From a checkpoint of a small multi-label image tagger: 23.5 epochs.
Rows from block 5 of a small multi-label image tagger, named by matrix and row number. Rows with one number belong to one neuron. Each number is 500 + 50 x the weight over its row's rms, rounded and kept within 0 to 999. All counts start at 0. Numbers have three digits each.
After each neuron's rows are labels from the 100 images, of 14848, where the neuron reaches its highest value: "patch colour" is the nearest of a few named colours to the mean colour under the peak. Only what is clearly more common there than usual is listed. The data: rendered scenes of coloured solids on a plain floor.
# fc1: MLP up (model.blocks.5.mlp.fc1.weight, 256x128), inputs 0-127
# fc2: MLP down (model.blocks.5.mlp.fc2.weight, 128x256, transposed), outputs 0-127

fc1.82:482419433485510464471573401488513516572484433566425546607573428617528506506453521504518470495426492546425551541529488526443546513583484444465486583497491479526487500482449500451511513504580494525586565422443597516462515465507600522509590543406547509442533477468525461647511513491470556516546485467528536461497421501514482444524539486428457489449593490463495520494534393475564499618481
fc2.82:505444610473456490514532470536441540506524475552519451474532482619423539547507511513485481514432510476453476543518541535492459420553440514509482500464433549505519528541448441506568481465528495491572582575535529469433444519597411477537476548501521436539536490496479517452550515507546559556546533540577486480470459534312483471481502527449430449645362512425584522540565514486420442500552
patch colour: brown

fc1.51:454500431488585528446536485450514439520535557508547496420630519555534533527571564514521448535468556500437450447530448644531409536519462506422408458452493557497526403527456509538542434466379504371462522480569515499495535530522438565527508521543515554497465551451404473449550528507478580492510496480531505481508441462469533496426513491608525524422433484440563481375546501491516522502477
fc2.51:511553438434487567502440433477479504439447508572531418581448487511460392505474543478523515578560471456542515499443515444567503528515484454486451524406556461583599426368533541483498450538544568545530458459487456553531560485494429456585417547525506557556540450479502475548506461478437491489542565464459531475472477523516547550567457429516434448534506521486540489572540576584598418616535
patch colour: black

fc1.92:480585383598526515497482534460484485466544399513452476471521493461484581508514563474473451552491526554446451515535454456513515519517444470570531470509521509410468514597452425524491524493423433455528507463527463548470456496464577506465445491407493638480530382487473541601485514517445491560525473419523484519538460468475540468453496475402512435620432415502416575578549582432507503566496
fc2.92:516427549442474441513483528408532514448524494509513512498503483431516521592603444521576548507470558387594446456530602525528572455459556516531414563480567485507378542502563532517550581486475515467457565564526537433440554485478541425484411534537499523487513476427468439539456531530534490462552523502471553410509538463500410489514523473544566476453459420492470640515400412493479538485503
patch colour: white

fc1.168:522498546554498541425491477524503524524493458589527443469499428548460513463462600608487483649444494540480470567503594439439515618506558533528448474421572461518510552501568403469466454541534468467509557476489543484500537458491529393528461540455486523578518415496582520452484518488627492557457460447423508479425476485551510526562488557509517572522427519409483536483440418451571456489544
fc2.168:455411491500517444431513554439463482511498516560575502469540494531562380451428546492612472431563506449511498414529487470532495476503530584545538541456527400477453511495494578467558595515553575467592467548557474480483440505601430533531514491439450421480454491462534580502482446441509559438536562502468483534555487508536498324564471548436470498573459549491545483449464534477451469496582
patch colour: pink

fc1.44:508644435506505542527507513359507511478566468479516505537461542574563495429505507562433485499558478591545528489488525561337518529525565445491440459448458591454559509456481477495491446543529450457533430487561521609363530484483460491557583459462488492449445433498490454565444405485509615550527426511476513489431494515511564455487520500508608516506466528490479477525557528524507482559520
fc2.44:495396413497532473443531449584443532492527415550481549470520406548440508557547508528510441485538522455466503432515366490517595505515592518504571488469537590512507468466441510465503561486487436574488456399548555460476469479499522571466502539471555571504486503497516480495600490496469440575558532489508569520500467530473503437534483436449409569430635454592505503405548381477455500486485
patch colour: pink

fc1.22:583558538523544617525507385419568425447448524537435538571505545559441454443520566560461448480432499474429511582543450583507511484546444490559456533489468424467600444436500461482555460474446585494452399540528514520527495532502498482508516439536530463499468505491456560500525431397479556514432419450504488597580521496541572420518510487499439568500539508593423536479539530462520430466512
fc2.22:438479475473467467495438513578512612541621466489467427390556520526549498509525471439551476503540429490551476497492521515528451523388502511466521446499540566551498592549525510483442555487632482430585534422451534441450516520534479548565433500463557563525573490471558476532486489614517510465491598541516488364512482509501457573429513519553535418508425518525535510404464514524437441444494
patch colour: black; brown

fc1.35:554533522562469480535532423468422587485483372503417524485435396450544600528550524639538464528497487521529545439642469478442569516561588420496529529524550451564495470481497530488471504526487447466539549542461478535452459559584531477507549518527531533502508488506456502555518493503494592505453539562555521421541507506473430616425500549509523436518432418529553494562472576530450520484580
fc2.35:453530328483412579464472482486495487534631520521484473458461599642527502583490389519553535475484509451500457493549519508477543556463500555540554462479440524476532443501515611505480452449577549472555483414487560523518551465531456474555376509546485497520525488492474485594471449484472392598461557478474551530533413526504475553443512473570466449488471508547480535496516513585517497456540
patch colour: orange; brown

fc1.28:499454490422525538502462451496525448389577550461546437482569419478449495446483473479488447520495567514548541524450526487497469581523502581467543453461426451498569486525454526524487463529515524469617499545514509640578514491551569498536552609425559459445538495431432387465432469382567437475535486465473453493538505480470614550501601545540446481465512473506520532422441483435542472546470
fc2.28:508549384459468545525484533530589471519567521460557503516413434546437523467542427582522496408507567511425483539406499428535563586484543554517521430435448444450542491578435537512438534423521552486462511489528451432547573475431509410570465462470439433487527538507514442527444498394538429480519543458450419529576470540478508523452564573533480413488499576524474473449533575568537514550496
patch colour: green

fc1.226:553579442483650568550492490507507569501510464520542449501501506554505507491522484509527470546528492520475455528462517477488535491423468476547564536574489609443513526538563519487391518478553403488591526578550462493489479469599528534542488482449453561424496478457481372510555451558531483496606419558490537485479439493527569502612530624514491537497519406466419482488439434445515562487595
fc2.226:476568444495384473525522441531476467513526483370526442627496548537492533501497477546531441489507512445490581465532490522506501554502502594482561405439531521476434540445497538514440427530477486445603597397531493563437507443484480504518548532444491488425505490528566449517498497501344543516423528480483452531595544558534456506499455436484528417477592509602491496435474532596524501441536
patch colour: yellow

fc1.66:526477490470501463576563521561475526480554547520544442593546451575534440535538517461545460532512567474518448481549440572429435515496565487491529461471332551544475449536573534515416457456569515441509467434560483548445473530521553520394495534483499571493466515493480427503468400530484508454549460569428466459472521480478452480524530520590472476545548362496597527476502573438540395411514
fc2.66:456525420581483530492476567585424546510489468510504487554491453528475607511478401613394515469543509473427507522454443458557529530517491476464431527482514544524519415443528512490379472496600452461509514420492402442495526521487463555604510512528513502493489449528566419502485561486520441554532526488559491406576617465461559602432473447511484451499557557586454461536529486502452587507460
patch colour: green

fc1.148:555526523574467475445492444471467557470482433522458527560439503442587616516579494662506472503473509603511547516542456589493528573566473487567494591470531423457516449502511552474471486509447485519492624540473471540490437527499566488509503508507590436494522488447507467463472567552500556588463493500562449484574501506441491542458462605503559485496430434467520551596472529446368467448527
fc2.148:503588427534477569545480482451492547511521437597558446419397509510475560556575426536515498532514497439524498506574543404544596454487550495463527498522504520593494452504532475447517481446484562537468444450472546496494465524581402402517395511610409593543471442458480487627464531471524403500469554500451501504523424513477437484471569485539467437478455511509472575418534541522543455504541
patch colour: brown

fc1.164:484558579579471488479505477470512491502543478413425524527426471416503516454612474501579483528397569566431483521551542467563485495467443433526612449408491517538515513457468525515500441484484478512464426436462530637500488514403525477560540505523522566536480493396473499527574483502397524568498484455474500478515362471587540419516563477436529564445525522509470464509474585503597501553517
fc2.164:436563459403485564561449479486539547582484395558384560486506562478497537492453507472512493507611566497530432585480538537556449436536512473444394488509523490517413518535509454359493602510433533543395548498527542444469553547554551515447418443524496484552518546504450575528460465494531486508494571537541568513392505467484467512490481479509579417502432485499474448599565520466484515519481
patch colour: green

fc1.188:474442442517470423491414589529475518573608470557440500449514466489443587490533439519509535447530478491518525517467486485501539569423481513467575437549508527495421582502569551560453518498609443490585544515488546474430513477509540478517550522438582566483474475520483421482500463581537498446583501537577472361478394491498552614443480480552426461518436419490564498538426433515461468532543
fc2.188:498540602415584549466574548498573526490456567533552520521426459548512464420522499500444521508494543471499533515504515498602488527523418471478457520485462396539468456533448459550465458446467503519470479516576488633623519447468472499457538494584464451376498511542523508528491462475460535490545433434496543596534467476567535460664510450511451512471547513498405483491469558434555591522567
patch colour: yellow

fc1.150:549586447470409519593616477429464566435437453544462467480566491443533498548585489476532432528498523584504517501492493564553556538388558544467446486464542494496548535506429449524583468440512425476542447509561574517473547499522476525536553491590578606522448525519524529535533477498465492545511597360420461456442484512515579499410450474439497522465562516454538498432507540450528537427513
fc2.150:446440448536477451412484475556498461485420516489476494548429565472435476532499524515385576423541456566417408399539509392494528522528503548520524440527522433498504428520565492432516502593541568521490573564461423447560522524519552469517465485521596534421614458454476558507500514454588534470466523541557456471529490513598577522518535480488533548440425537487546443544534377531512519532468
patch colour: black; brown

fc1.2:499557422475516553432457579469486433412479477490574483418487488439467541444454490587406431586491517539498488453492552516437456531553489499586538545416524501486556524469535506528420461515456425513411557470443530473468531631496562536436534513477493525493494476493561440508452498537534486532503514508359479570556399492508462513451609538552432541491552465542583474579467464452466453429594
fc2.2:555409515448515485494525471407509456563423531395518553522460558478517466500499500452505477416425446520468513527568461498555443487520561601599510578469517385491447500443445507538594486552429612386506515503519488434483509539503576427462501489525353470494452558462484552502492460523523548396492530575502579536504521522532574509523494520608478481549489546516596539472457486537488516437458
patch colour: pink